A small CTC image transcriber, trained from scratch: batches of 64, 45211 training examples.
Rows from block 2 of a small CTC image transcriber, named by matrix and row number. Rows with one number belong to one channel. Each number is 50 + 12 x the weight over its row's rms, rounded and kept within 0 to 99. All counts start at 0.
Before each channel's rows are labels from the 100 images, of 14976, where the channel reaches its highest value: "strongest on" is what is common among them; "peak at" is the part of the image that holds the peak. Only what is clearly more common there than usual is listed. The data: short English words printed on busy colour backdrops. In brackets: how many of the 100, against the usual share in percent.
# convs0: first 3x3 conv, stride 2 (model.blocks.2.convs.0.weight, 240x160x3x3, each kernel summed), inputs 80-159
# convs1: second 3x3 conv (model.blocks.2.convs.1.weight, 240x240x3x3, transposed, each kernel summed), outputs 120-239

strongest on: the letter k (28 vs 11.7)
peak at: middle right (33 vs 11.7)
convs0.149:52 58 42 44 12 41 37 79 61 65 56 24 50 50 63 50 37 23 50 78 34 42 55 47 56 78 49 41 35 55 46 41 60 58 26 47 45 32 68 61 56 32 40 42 40 33 48 49 41 46 46 55 45 55 48 43 52 44 53 22 38 64 45 60 36 58 36 36 40 59 52 38 59 24 42 46 51 49 51 67
convs1.149:69 44 41 46 44 36 50 47 55 45 48 42 41 28 60 65 43 35 24 59 61 56 59 49 29 24 54 63 48 41 59 50 49 47 35 33 38 52 43 48 37 20 33 47 65 39 51 50 63 61 43 47 41 44 50 36 51 59 67 49 37 64 19 49 58 63 49 55 33 62 34 53 49 36 57 28 59 59 37 62 43 47 32 41 26 53 75 34 33 31 30 60 69 53 61 60 34 38 37 53 57 63 53 42 45 53 31 48 54 28 59 45 51 71 70 43 60 54 46 58

strongest on: the letter o (83 vs 33.5)
peak at: centre (72 vs 14.1)
convs0.195:53 48 63 40 82 57 66 44 43 41 58 55 57 56 42 41 59 44 64 49 55 43 66 51 46 66 70 48 37 38 42 54 44 54 57 52 55 70 42 60 68 49 54 63 59 59 47 55 47 52 67 44 53 52 56 36 24 39 42 51 50 45 34 47 43 49 68 58 34 49 46 38 69 47 40 59 53 46 32 47
convs1.195:59 32 44 72 54 39 55 52 42 48 37 42 41 45 52 52 53 54 37 59 46 47 58 55 51 45 67 12 66 56 43 54 52 49 50 36 46 35 33 26 52 66 43 42 51 49 59 55 77 49 45 63 59 48 60 34 53 27 49 43 45 53 55 55 53 47 47 28 39 28 31 61 64 29 29 23 47 32 57 50 55 57 38 40 37 60 48 50 59 50 44 43 54 37 52 49 30 55 43 38 30 29 51 47 19 47 55 28 65 34 43 71 41 32 42 32 74 35 44 59

strongest on: the letter a (60 vs 35.6)
peak at: centre (67 vs 14.1)
convs0.21:49 54 55 35 68 31 54 53 45 55 42 36 40 50 36 73 74 57 47 61 48 43 55 48 26 47 68 37 68 35 44 52 55 34 30 64 65 37 83 52 51 78 41 43 50 52 51 54 16 53 70 50 42 41 39 73 53 54 47 49 40 37 37 48 43 40 44 39 39 38 43 35 42 40 52 54 57 40 54 50
convs1.21:53 65 35 64 58 59 51 64 59 46 59 53 31 48 60 57 50 42 52 33 67 54 47 46 44 61 50 61 29 47 57 35 76 41 62 49 44 57 69 52 46 53 70 50 80 39 55 37 35 70 49 51 28 62 56 70 52 42 27 41 46 61 44 57 58 58 33 48 37 62 42 51 81 59 64 49 41 42 47 52 58 31 33 30 41 47 28 50 39 35 62 28 40 44 45 62 45 37 53 60 47 57 49 55 54 53 57 67 67 43 46 92 44 63 45 60 38 55 55 54

strongest on: the letter w (25 vs 9.1)
peak at: centre (48 vs 14.1)
convs0.82:56 53 53 51 28 77 51 46 58 64 36 60 37 54 53 64 60 46 36 73 47 50 55 40 38 26 71 58 51 39 43 59 56 53 21 34 47 32 39 74 67 48 34 50 58 80 55 50 26 48 40 52 49 45 51 49 55 46 64 49 38 66 24 50 41 50 61 41 59 47 52 53 64 40 54 55 61 34 54 61
convs1.82:62 17 49 63 44 46 42 43 48 57 41 41 55 51 56 41 76 36 47 46 59 50 53 58 59 53 42 37 66 58 37 63 48 57 52 53 64 39 46 56 47 76 50 47 60 62 52 72 48 17 66 52 41 32 55 31 65 61 49 51 52 37 23 57 38 45 35 56 40 49 58 44 26 38 36 29 54 30 78 43 52 43 45 56 46 58 39 36 52 40 26 30 65 59 37 39 54 61 58 55 42 35 60 39 49 47 71 35 52 43 39 59 40 43 66 32 45 51 59 38

strongest on: the letter o (79 vs 33.5); teal ink (32 vs 7.9)
peak at: centre (68 vs 14.1)
convs0.115:46 44 43 38 33 52 51 68 56 51 70 48 56 50 55 50 68 41 56 62 66 64 45 40 49 39 44 43 66 47 41 62 42 40 54 59 53 72 36 63 45 31 47 66 73 47 53 33 62 61 28 56 52 52 65 60 67 62 43 23 34 37 08 78 64 40 31 44 42 46 45 67 36 36 41 36 48 46 47 48
convs1.115:47 25 42 47 48 20 33 31 52 66 46 60 39 54 51 66 33 32 43 43 41 40 53 48 50 30 32 50 29 29 64 64 49 41 25 62 44 37 64 61 49 63 36 46 44 55 48 48 65 43 68 53 53 39 44 74 48 35 61 63 31 47 48 45 55 40 50 56 53 51 45 40 61 32 45 32 58 46 53 39 33 34 66 36 49 42 44 65 46 48 67 66 56 66 37 50 50 39 36 48 36 53 49 42 50 40 39 51 73 47 47 64 37 36 39 46 57 42 42 35

strongest on: the letter o (94 vs 33.5)
peak at: centre (65 vs 14.1)
convs0.230:54 55 64 41 65 49 24 54 42 58 56 63 54 58 62 49 55 63 57 37 56 34 45 34 46 63 40 47 65 46 60 58 73 65 30 55 44 64 70 32 53 31 54 34 65 69 72 43 29 45 72 54 53 54 43 35 55 64 46 36 55 33 78 52 46 43 42 51 41 49 35 57 56 44 54 41 53 55 54 45
convs1.230:44 20 71 53 57 30 29 58 26 45 49 37 45 36 65 54 32 37 58 61 53 40 39 41 46 59 52 61 53 41 41 51 40 48 26 50 42 26 46 57 50 63 41 51 36 58 57 51 32 45 53 52 60 79 47 34 45 48 47 53 63 37 53 43 25 49 49 37 46 60 58 48 32 36 33 46 54 35 45 47 45 33 45 46 66 55 54 47 63 57 50 63 41 48 54 36 60 58 36 55 59 59 43 53 47 46 43 40 44 56 56 29 44 60 66 51 40 62 47 53

strongest on: the letter w (44 vs 9.1)
peak at: middle right (28 vs 11.7)
convs0.216:51 56 12 55 27 37 62 44 44 05 69 48 45 48 36 59 47 52 54 42 51 75 60 41 29 60 52 58 43 41 52 45 71 49 68 43 58 27 39 69 38 26 37 64 54 42 37 48 66 57 29 50 52 52 41 52 57 42 59 48 36 44 43 52 39 79 36 34 42 50 50 72 51 44 51 49 52 44 54 42
convs1.216:55 54 42 62 55 47 33 49 45 69 55 59 52 39 40 45 47 49 10 46 53 64 54 47 49 50 59 74 38 50 31 62 34 65 46 55 51 50 33 35 48 40 57 57 68 59 31 41 53 53 65 55 76 48 60 52 52 50 56 34 50 69 50 70 23 59 61 49 54 48 61 49 59 30 50 50 73 54 42 55 48 72 50 38 56 41 42 58 42 41 64 57 73 44 57 43 47 52 49 40 43 52 53 29 49 37 34 48 54 43 59 54 60 57 55 42 63 59 41 48

strongest on: red ink (29 vs 8.8)
peak at: centre (43 vs 14.1); middle right (30 vs 11.7)
convs0.17:64 57 63 39 59 41 53 33 54 37 58 42 29 48 48 65 38 49 36 55 50 38 80 39 31 37 57 56 36 32 41 52 52 46 32 46 26 33 52 60 62 59 43 60 33 54 34 50 35 63 61 45 53 48 48 60 41 57 40 37 45 54 73 54 58 60 30 58 31 52 55 04 50 49 43 42 54 51 62 44
convs1.17:50 69 66 63 68 45 59 54 46 42 52 38 49 61 59 39 30 53 74 42 50 54 29 39 56 55 33 39 42 53 42 38 59 60 46 61 46 37 69 39 66 17 74 50 36 66 48 33 38 57 47 47 38 79 60 44 53 53 45 50 39 40 62 59 69 68 56 64 55 50 56 61 61 71 44 54 62 40 59 11 54 36 44 40 58 66 56 66 59 49 47 45 57 55 64 51 53 30 50 43 54 54 40 58 41 47 60 53 49 67 67 55 50 51 25 56 36 52 57 52

strongest on: capitals (60 vs 33.5); the letter w (52 vs 9.1); the letter m (46 vs 10.1)
peak at: middle left (34 vs 11.7); centre (32 vs 14.1)
convs0.134:55 55 23 61 16 38 47 50 38 49 54 55 64 49 60 55 56 69 49 27 48 36 60 52 40 36 44 29 43 53 51 50 56 55 36 54 60 32 39 41 29 40 51 39 45 34 48 44 49 55 42 51 60 54 48 53 36 50 49 34 46 34 76 48 49 61 35 33 43 56 41 61 42 65 61 45 44 30 52 36
convs1.134:54 50 48 38 46 37 47 63 62 41 54 54 57 74 55 55 49 15 54 37 52 53 33 55 63 47 41 42 54 52 69 46 30 34 44 32 29 53 46 50 61 65 44 52 58 38 43 41 60 32 41 48 50 59 36 18 26 41 49 75 55 56 62 51 60 16 50 45 53 56 55 57 44 58 47 23 31 47 34 56 31 38 44 49 54 43 46 54 44 56 44 36 21 65 61 58 49 43 47 47 60 60 35 46 35 60 42 57 43 63 32 65 44 49 59 38 61 68 47 50

strongest on: the letter k (34 vs 11.7)
peak at: centre (33 vs 14.1); middle right (31 vs 11.7)
convs0.161:39 50 49 40 38 61 44 58 56 51 39 51 55 47 57 43 48 36 54 51 37 42 66 42 50 58 34 61 39 42 55 40 57 64 55 14 44 47 32 25 58 52 49 42 46 45 44 50 78 45 55 47 50 55 49 40 20 52 42 70 43 60 34 53 41 50 51 44 52 61 50 55 52 36 44 57 66 53 65 45
convs1.161:73 21 48 40 68 29 23 58 47 45 48 53 66 52 52 46 48 38 45 45 34 14 55 56 59 51 46 32 72 61 52 68 41 64 29 55 46 45 81 47 62 58 46 45 50 48 50 57 51 44 55 58 61 38 50 70 53 33 66 44 53 20 53 44 31 38 45 57 58 53 57 33 52 49 43 57 60 50 73 49 45 72 60 65 51 64 47 53 40 58 41 63 42 49 63 58 30 63 51 45 31 37 81 54 47 56 27 63 64 38 46 55 45 40 63 65 52 43 51 35

strongest on: the letter k (44 vs 11.7)
peak at: middle right (38 vs 11.7)
convs0.27:53 46 48 64 30 47 57 56 41 53 51 24 51 43 57 55 60 32 52 42 49 43 36 60 34 54 50 62 75 52 62 46 53 51 73 50 51 51 52 48 53 52 46 54 61 73 50 54 40 48 50 71 49 57 45 61 49 51 68 28 38 68 30 46 46 35 58 37 52 49 47 37 42 22 66 61 51 42 56 17
convs1.27:44 52 66 33 29 33 66 58 56 54 52 58 33 36 34 66 62 66 57 66 45 30 46 52 65 48 69 55 60 68 65 49 63 35 49 46 64 56 49 48 37 71 38 47 61 38 48 57 67 61 48 59 45 53 66 55 55 51 47 35 55 45 49 50 68 47 65 45 41 42 39 53 53 67 46 45 38 67 45 54 52 34 47 68 56 36 57 46 46 45 30 42 56 54 56 43 40 36 48 55 11 44 22 69 43 58 55 30 53 59 46 66 45 37 47 69 58 20 32 32

strongest on: the letter w (34 vs 9.1)
peak at: centre (38 vs 14.1)
convs0.211:51 25 25 63 52 52 53 52 39 50 42 31 59 30 44 43 48 46 55 54 42 48 40 45 41 54 50 54 50 50 54 51 67 62 62 49 48 56 65 55 53 42 63 40 32 55 56 49 68 46 68 23 44 31 56 43 51 21 43 65 39 31 66 61 46 25 54 61 42 34 49 41 54 62 39 48 35 63 43 55
convs1.211:51 46 28 43 55 28 47 70 41 39 44 51 45 57 36 38 44 29 58 57 46 30 43 47 24 44 50 50 47 30 46 61 41 33 39 45 48 41 61 49 53 54 32 57 44 37 47 27 46 41 50 46 63 45 44 66 62 46 44 39 37 61 58 58 53 49 43 57 51 53 36 56 35 45 19 48 45 42 45 60 59 38 40 44 48 30 57 49 62 28 50 28 57 26 36 26 48 53 44 54 49 42 47 60 33 37 56 51 47 55 42 32 42 18 60 46 64 32 57 76

strongest on: red ink (33 vs 8.8); orange ink (30 vs 8.9)
peak at: centre (37 vs 14.1); bottom centre (28 vs 11.7)
convs0.165:51 45 61 56 38 56 43 44 49 65 43 42 56 44 61 53 50 69 61 45 27 28 50 53 20 51 52 53 28 36 40 40 47 51 46 46 02 43 49 16 59 36 51 44 47 55 42 60 29 61 45 42 50 58 51 45 30 54 35 38 60 57 46 50 40 52 63 64 46 56 46 21 65 59 39 55 62 42 50 69
convs1.165:31 38 38 58 45 38 56 80 67 44 52 71 66 41 57 35 31 36 47 32 53 37 42 63 50 52 30 45 41 13 41 60 49 51 44 48 61 46 44 61 42 55 32 64 65 43 17 47 37 23 39 60 67 61 53 41 25 32 43 51 35 62 60 49 42 50 41 57 65 50 64 51 30 48 42 58 55 39 63 28 51 55 42 35 56 53 63 69 49 57 62 50 37 35 34 32 68 50 48 53 65 62 51 49 66 38 43 46 55 46 40 64 48 36 37 36 37 38 41 39

strongest on: the letter e (64 vs 35.5)
peak at: centre (60 vs 14.1)
convs0.111:40 50 72 48 78 63 36 37 47 59 43 63 32 59 71 28 35 70 55 26 44 22 46 42 42 49 22 60 29 52 46 54 57 46 49 59 56 45 59 36 61 33 33 64 48 57 24 48 50 47 38 54 54 70 39 48 45 48 64 55 42 31 47 38 51 61 49 47 43 68 54 51 47 49 70 43 52 65 54 71
convs1.111:40 19 46 59 63 58 31 59 63 40 45 67 67 79 37 27 56 41 49 41 53 60 41 47 50 48 74 54 45 56 52 53 58 35 57 41 37 60 55 52 44 68 45 63 40 63 60 56 60 38 55 46 57 49 45 23 49 49 23 69 72 40 57 38 46 53 56 38 41 35 61 52 35 45 47 47 50 47 52 65 38 69 43 54 37 49 58 27 45 52 45 50 42 55 38 38 57 60 60 55 47 47 63 47 44 43 65 40 72 69 48 47 60 53 66 35 43 65 68 30

strongest on: the letter k (41 vs 11.7); teal ink (29 vs 7.9)
peak at: middle right (30 vs 11.7); middle left (30 vs 11.7)
convs0.74:59 42 44 35 46 56 57 47 38 52 52 53 46 58 41 53 45 33 41 73 48 49 52 47 09 54 68 27 40 28 40 54 58 57 41 52 36 27 36 75 37 60 47 64 37 42 47 40 53 38 44 60 47 43 50 61 45 60 49 57 56 56 62 47 56 47 38 40 57 52 50 39 51 49 61 57 46 38 43 60
convs1.74:51 57 20 46 43 49 46 38 54 52 59 58 49 63 38 61 46 47 43 31 52 67 47 35 58 59 41 58 46 72 55 47 54 59 39 52 37 48 26 69 63 75 49 30 51 43 46 68 59 54 44 47 40 29 37 20 50 63 71 48 64 59 42 62 48 41 45 74 63 61 55 26 47 48 35 27 54 38 58 46 28 33 49 48 64 51 41 47 46 46 30 55 60 48 53 37 44 71 30 39 39 42 44 63 62 35 46 47 44 51 52 59 45 52 23 46 58 48 46 51

strongest on: the letter e (65 vs 35.5)
peak at: centre (55 vs 14.1)
convs0.71:45 50 43 30 42 57 39 56 54 52 50 59 44 50 63 44 39 48 50 48 21 66 49 45 41 42 54 59 26 36 39 48 40 41 38 45 22 51 54 34 63 32 42 26 35 35 53 56 51 49 40 42 54 48 53 44 50 63 51 46 30 46 42 39 40 55 43 38 62 41 61 20 34 66 44 56 48 40 50 64
convs1.71:52 57 45 58 75 29 40 49 55 58 60 55 58 50 51 45 46 69 53 50 52 54 48 51 53 52 46 65 40 26 59 63 24 58 28 49 53 56 76 66 40 54 50 46 40 21 28 57 41 38 55 58 61 54 52 73 59 32 45 52 42 65 49 74 33 49 49 65 74 45 81 55 32 50 28 54 47 64 70 52 53 73 57 36 65 35 53 57 46 64 37 51 56 62 54 40 60 69 59 53 49 53 43 48 58 60 53 48 57 55 66 56 52 52 39 55 51 53 36 39

strongest on: the letter k (32 vs 11.7); teal ink (29 vs 7.9)
peak at: centre (42 vs 14.1)
convs0.6:45 43 23 52 16 46 54 38 51 48 34 66 52 42 31 55 32 47 50 43 71 55 59 45 36 56 52 47 38 51 41 49 42 39 52 60 58 59 57 53 38 48 40 36 75 40 65 47 48 54 46 39 40 39 50 52 49 66 44 54 53 37 30 25 18 37 60 39 50 56 56 77 54 48 49 44 38 55 40 54
convs1.6:40 31 28 43 57 36 41 52 60 34 47 43 56 70 55 24 40 62 58 41 53 36 48 40 48 58 34 55 44 40 31 35 28 31 40 53 42 41 48 49 33 36 37 36 45 41 34 36 37 31 51 60 50 60 56 57 44 44 49 55 37 52 31 48 49 23 20 45 52 39 48 57 39 61 35 50 44 34 56 54 47 46 55 30 69 55 42 56 51 39 38 49 46 50 37 34 60 65 49 65 65 70 43 31 32 50 45 57 50 66 50 68 39 55 52 37 45 34 53 34

strongest on: capitals (62 vs 33.5)
peak at: centre (58 vs 14.1)
convs0.155:42 45 61 43 52 63 44 57 56 52 55 18 41 46 37 49 50 38 66 54 41 41 48 36 54 82 47 39 50 55 72 53 48 52 39 50 31 29 53 22 41 57 42 52 43 45 46 50 35 42 36 33 57 46 50 50 44 64 35 46 52 35 48 61 50 51 51 39 46 52 44 58 26 48 53 43 75 52 63 55
convs1.155:55 47 54 55 57 56 40 45 29 63 44 65 61 36 59 51 77 51 69 61 59 39 78 60 54 35 32 58 56 47 42 74 56 44 39 60 58 60 54 75 49 50 45 66 36 55 66 62 60 53 43 43 46 43 37 68 59 66 82 70 56 51 53 35 48 51 51 26 50 53 41 35 52 35 54 69 39 50 52 55 75 52 50 58 51 69 50 30 50 77 58 56 42 19 56 73 39 60 40 66 38 43 63 78 65 52 44 35 60 48 42 22 47 41 63 45 46 58 53 59

strongest on: the letter w (45 vs 9.1)
peak at: middle left (29 vs 11.7)
convs0.117:51 49 45 45 32 43 54 34 53 70 48 56 28 34 53 48 51 78 23 39 67 39 50 35 34 39 50 34 64 46 51 47 57 58 67 47 28 50 65 46 61 65 49 35 50 54 40 47 47 48 46 59 54 46 43 62 45 13 60 43 42 22 65 45 64 42 51 60 51 61 43 45 50 57 79 65 38 61 47 19
convs1.117:27 67 53 46 48 27 68 53 49 43 52 70 51 57 29 41 31 59 57 45 46 36 53 43 34 50 52 69 61 44 47 41 44 28 46 37 63 56 38 41 39 61 38 46 29 41 52 63 49 43 68 37 42 57 39 47 47 58 22 69 51 47 53 51 61 43 41 60 60 42 45 58 26 48 45 38 35 45 56 33 48 31 27 36 66 43 78 49 42 59 57 38 47 28 44 36 55 37 51 67 62 58 35 51 35 31 58 54 66 60 55 50 36 37 74 52 66 46 51 48

strongest on: black ink (29 vs 8.1)
peak at: middle right (45 vs 11.7)
convs0.45:57 42 33 38 25 49 64 53 44 29 35 46 52 34 79 52 32 31 18 47 36 54 41 45 38 63 41 48 43 32 43 38 44 44 42 47 35 70 44 34 43 50 52 08 53 40 47 50 65 45 44 58 40 57 40 53 39 57 47 45 39 55 63 46 54 35 67 37 46 46 51 42 38 65 52 40 46 46 64 49
convs1.45:64 47 49 65 79 56 40 41 63 43 46 62 53 52 37 40 41 62 66 52 50 62 40 40 49 39 38 65 51 44 38 60 45 56 39 51 35 48 69 36 57 24 38 53 40 43 47 48 51 42 55 47 47 51 61 58 19 35 60 47 44 42 48 78 35 55 50 56 47 40 35 55 58 69 47 53 56 67 53 45 52 63 57 46 58 35 47 58 37 61 41 56 51 78 63 40 59 55 50 47 63 44 56 53 65 54 41 53 35 53 51 35 45 45 38 81 46 65 44 25

strongest on: capitals (66 vs 33.5)
peak at: centre (60 vs 14.1)
convs0.57:51 43 54 40 43 48 61 40 68 47 65 54 46 50 64 49 31 55 47 67 40 46 47 45 33 46 67 57 36 68 49 45 36 48 33 43 46 30 50 27 60 63 43 29 69 55 66 39 36 49 48 41 53 40 31 47 51 52 29 30 57 61 73 39 57 39 53 54 42 35 39 26 23 80 38 61 50 51 37 43
convs1.57:47 50 61 44 49 39 66 51 66 45 40 47 50 48 31 32 66 75 54 49 38 46 55 26 50 43 48 54 61 48 61 63 22 53 25 42 53 57 48 52 33 55 36 73 32 44 59 51 30 63 74 44 46 29 51 48 48 61 61 56 51 31 49 48 35 71 52 60 45 45 54 72 40 42 47 69 62 50 68 58 48 50 47 47 53 43 61 40 55 53 24 34 27 52 58 54 42 62 34 48 51 35 42 45 53 33 40 53 52 57 50 46 30 52 61 41 42 53 73 34

strongest on: the letter o (60 vs 33.5); black ink (29 vs 8.1)
peak at: centre (47 vs 14.1)
convs0.9:46 45 63 63 57 43 29 38 68 23 29 46 34 64 49 39 48 51 29 63 35 53 52 55 51 46 51 52 35 46 50 45 62 61 31 37 44 30 41 36 40 35 64 47 58 55 43 51 27 69 30 32 37 55 48 43 41 49 38 45 42 28 40 58 58 42 48 46 52 56 56 28 58 49 47 59 60 45 54 19
convs1.9:62 60 40 33 45 41 60 35 51 42 65 57 50 55 56 49 43 47 16 30 37 57 56 53 70 55 47 39 33 59 46 27 76 43 55 54 46 22 39 25 51 69 63 43 33 40 46 61 63 85 44 52 37 55 42 66 57 48 19 32 40 67 45 61 59 52 52 68 45 30 43 47 56 70 47 47 68 50 61 35 50 64 58 44 57 60 61 41 58 48 48 54 68 35 59 47 57 55 65 41 44 35 60 51 32 26 56 59 60 23 41 51 55 27 55 65 64 19 43 48

strongest on: capitals (76 vs 33.5); the letter n (57 vs 22.5); the letter w (34 vs 9.1)
peak at: centre (35 vs 14.1)
convs0.147:56 52 36 60 57 46 39 66 52 43 66 31 47 55 63 23 29 47 43 38 58 36 68 53 37 35 41 31 42 58 48 51 57 50 21 49 44 29 47 33 24 46 59 50 44 29 28 58 43 49 37 50 54 59 38 51 42 60 48 51 42 51 44 34 21 47 54 47 45 68 56 33 63 57 51 41 56 43 44 39
convs1.147:72 34 75 51 55 49 64 43 23 43 53 44 45 61 74 36 32 58 68 54 58 58 56 65 58 32 53 43 57 60 52 54 48 64 39 36 51 37 44 51 68 72 59 55 57 45 35 44 65 62 36 42 37 70 52 35 49 49 33 70 29 72 48 56 66 48 42 44 38 38 63 53 46 71 59 37 18 35 42 73 50 44 50 54 61 15 51 51 67 41 57 49 48 72 32 49 70 48 65 60 64 44 30 59 51 63 60 51 40 62 37 63 39 28 59 49 49 59 64 59

strongest on: the letter w (65 vs 9.1)
peak at: centre (42 vs 14.1); middle left (30 vs 11.7)
convs0.100:49 53 62 65 42 51 72 47 59 47 23 38 37 45 71 59 63 74 44 69 55 55 60 51 30 46 58 53 65 57 53 48 36 39 21 44 23 23 47 55 60 62 50 47 38 59 59 58 46 38 58 48 50 65 49 37 65 53 49 39 40 48 66 49 60 54 51 36 56 51 40 43 43 31 50 64 63 61 68 54
convs1.100:32 44 52 49 47 45 60 51 61 43 51 29 28 48 61 54 45 38 63 56 50 60 43 51 41 49 49 54 38 52 47 59 53 63 58 48 35 56 61 58 32 43 60 62 70 58 50 68 44 62 41 56 49 21 61 49 55 55 37 57 73 38 45 56 28 53 55 34 34 44 60 51 39 49 50 53 36 15 40 35 60 60 39 42 46 76 51 26 31 53 44 35 54 19 51 44 53 56 57 37 39 76 55 71 72 39 45 24 58 44 48 61 58 44 52 51 50 29 67 46

strongest on: the letter w (53 vs 9.1); the letter m (26 vs 10.1)
peak at: centre (36 vs 14.1); middle left (28 vs 11.7)
convs0.26:49 38 64 45 76 40 51 40 63 46 44 45 45 46 52 37 39 68 43 41 42 69 30 43 20 44 68 38 59 66 47 49 49 52 49 65 60 73 44 39 52 26 65 47 55 35 56 45 51 63 61 23 57 47 70 54 41 57 41 65 30 26 72 29 71 45 60 34 49 49 55 22 55 48 51 51 39 66 33 61
convs1.26:38 52 54 32 58 46 43 44 56 42 19 41 35 35 38 30 49 35 47 57 54 44 55 52 37 59 48 49 39 62 64 53 47 47 64 61 52 41 53 61 41 44 46 51 53 37 32 47 43 38 63 55 66 47 33 41 51 59 46 43 61 34 41 53 58 51 53 45 52 36 37 55 53 38 47 80 57 35 43 46 54 38 56 44 53 36 46 45 47 36 48 34 32 45 38 59 51 57 53 56 61 59 30 68 41 51 54 50 38 53 50 48 49 52 34 41 45 42 68 48

strongest on: the letter w (47 vs 9.1)
peak at: middle left (37 vs 11.7); centre (33 vs 14.1)
convs0.127:55 48 54 55 35 46 48 68 33 44 62 43 57 60 62 41 43 61 44 41 34 28 41 65 69 56 50 46 30 67 38 45 54 57 57 56 62 34 53 58 50 49 55 62 45 32 34 59 49 44 38 62 64 40 47 47 36 48 54 57 49 57 72 51 56 49 51 40 38 62 32 55 60 60 43 37 64 40 54 49
convs1.127:53 51 46 44 34 51 44 62 50 42 49 50 56 53 40 67 57 56 46 44 59 47 54 39 32 47 69 69 56 45 30 47 26 61 51 28 66 66 24 45 27 44 38 51 59 67 46 53 47 34 61 55 57 45 31 46 39 55 55 56 65 53 51 66 18 41 50 68 62 60 37 56 43 44 53 34 36 53 40 66 41 56 31 59 59 39 45 43 41 34 49 54 38 50 65 42 32 54 45 33 45 45 42 41 65 26 53 49 40 37 46 35 45 59 55 28 59 59 37 63

strongest on: the letter o (72 vs 33.5)
peak at: centre (59 vs 14.1)
convs0.43:58 51 47 23 46 63 45 43 52 56 69 70 54 69 48 53 52 69 60 42 58 31 61 59 43 53 60 47 29 46 51 55 58 48 58 58 54 63 30 39 35 28 63 35 53 59 61 42 50 52 44 40 51 63 49 75 38 51 54 69 52 68 75 40 42 53 50 33 41 62 56 29 41 36 41 36 37 38 51 42
convs1.43:41 57 53 50 43 35 30 59 42 39 52 52 69 49 53 59 52 34 50 58 57 52 49 56 47 41 53 44 73 49 31 49 47 50 41 77 75 13 46 56 45 57 30 33 56 73 48 49 34 25 50 50 62 54 48 40 41 25 63 60 37 34 73 47 46 25 28 66 52 42 46 46 30 39 49 39 54 27 58 55 66 32 44 56 42 63 62 45 55 43 67 50 60 48 36 30 73 50 59 51 66 52 46 46 53 52 60 52 31 57 42 53 50 55 42 45 54 32 41 53

strongest on: the letter a (67 vs 35.6)
peak at: centre (73 vs 14.1)
convs0.159:47 38 50 33 68 56 56 74 54 42 65 45 49 59 58 44 59 67 46 70 69 20 29 35 52 59 42 49 47 47 49 43 55 32 34 48 42 50 51 43 60 24 65 63 54 37 49 45 37 48 50 43 34 41 40 59 37 65 48 29 50 42 30 55 49 47 45 42 40 53 52 57 55 32 43 36 39 53 45 50
convs1.159:50 17 51 52 46 61 43 51 60 25 39 62 44 66 29 53 57 66 54 60 51 52 45 53 46 55 41 48 46 56 36 66 62 34 49 37 47 66 84 56 35 48 55 59 55 41 43 47 41 33 58 53 46 32 40 73 67 59 33 59 75 24 62 62 45 28 34 58 51 51 39 42 48 48 57 71 48 46 62 33 43 38 41 41 51 52 39 67 33 47 57 53 52 53 48 42 63 32 50 76 40 41 48 62 44 34 62 61 43 66 52 59 37 30 41 64 53 53 43 57

strongest on: red ink (35 vs 8.8)
peak at: middle right (43 vs 11.7)
convs0.152:60 64 61 40 50 57 58 50 33 29 50 40 51 33 50 68 49 54 40 53 44 57 52 42 44 52 62 56 43 53 55 49 40 36 61 63 46 58 58 54 64 47 50 18 64 51 21 55 47 55 39 54 44 46 39 43 61 40 36 43 39 54 14 53 51 48 51 58 20 50 46 42 51 13 66 47 47 53 52 21
convs1.152:22 46 52 53 54 51 67 60 50 53 45 48 44 36 22 50 55 57 54 56 53 49 46 38 52 53 60 54 50 46 35 36 43 44 59 39 56 49 45 51 49 62 45 55 65 46 36 61 36 39 46 43 56 37 51 46 62 52 69 53 55 28 59 48 49 28 49 30 61 46 57 72 59 37 38 55 36 35 67 26 49 32 47 55 41 59 28 43 41 50 62 36 69 56 22 58 71 28 45 57 50 40 30 55 37 49 47 66 55 57 74 51 43 46 37 56 67 35 53 53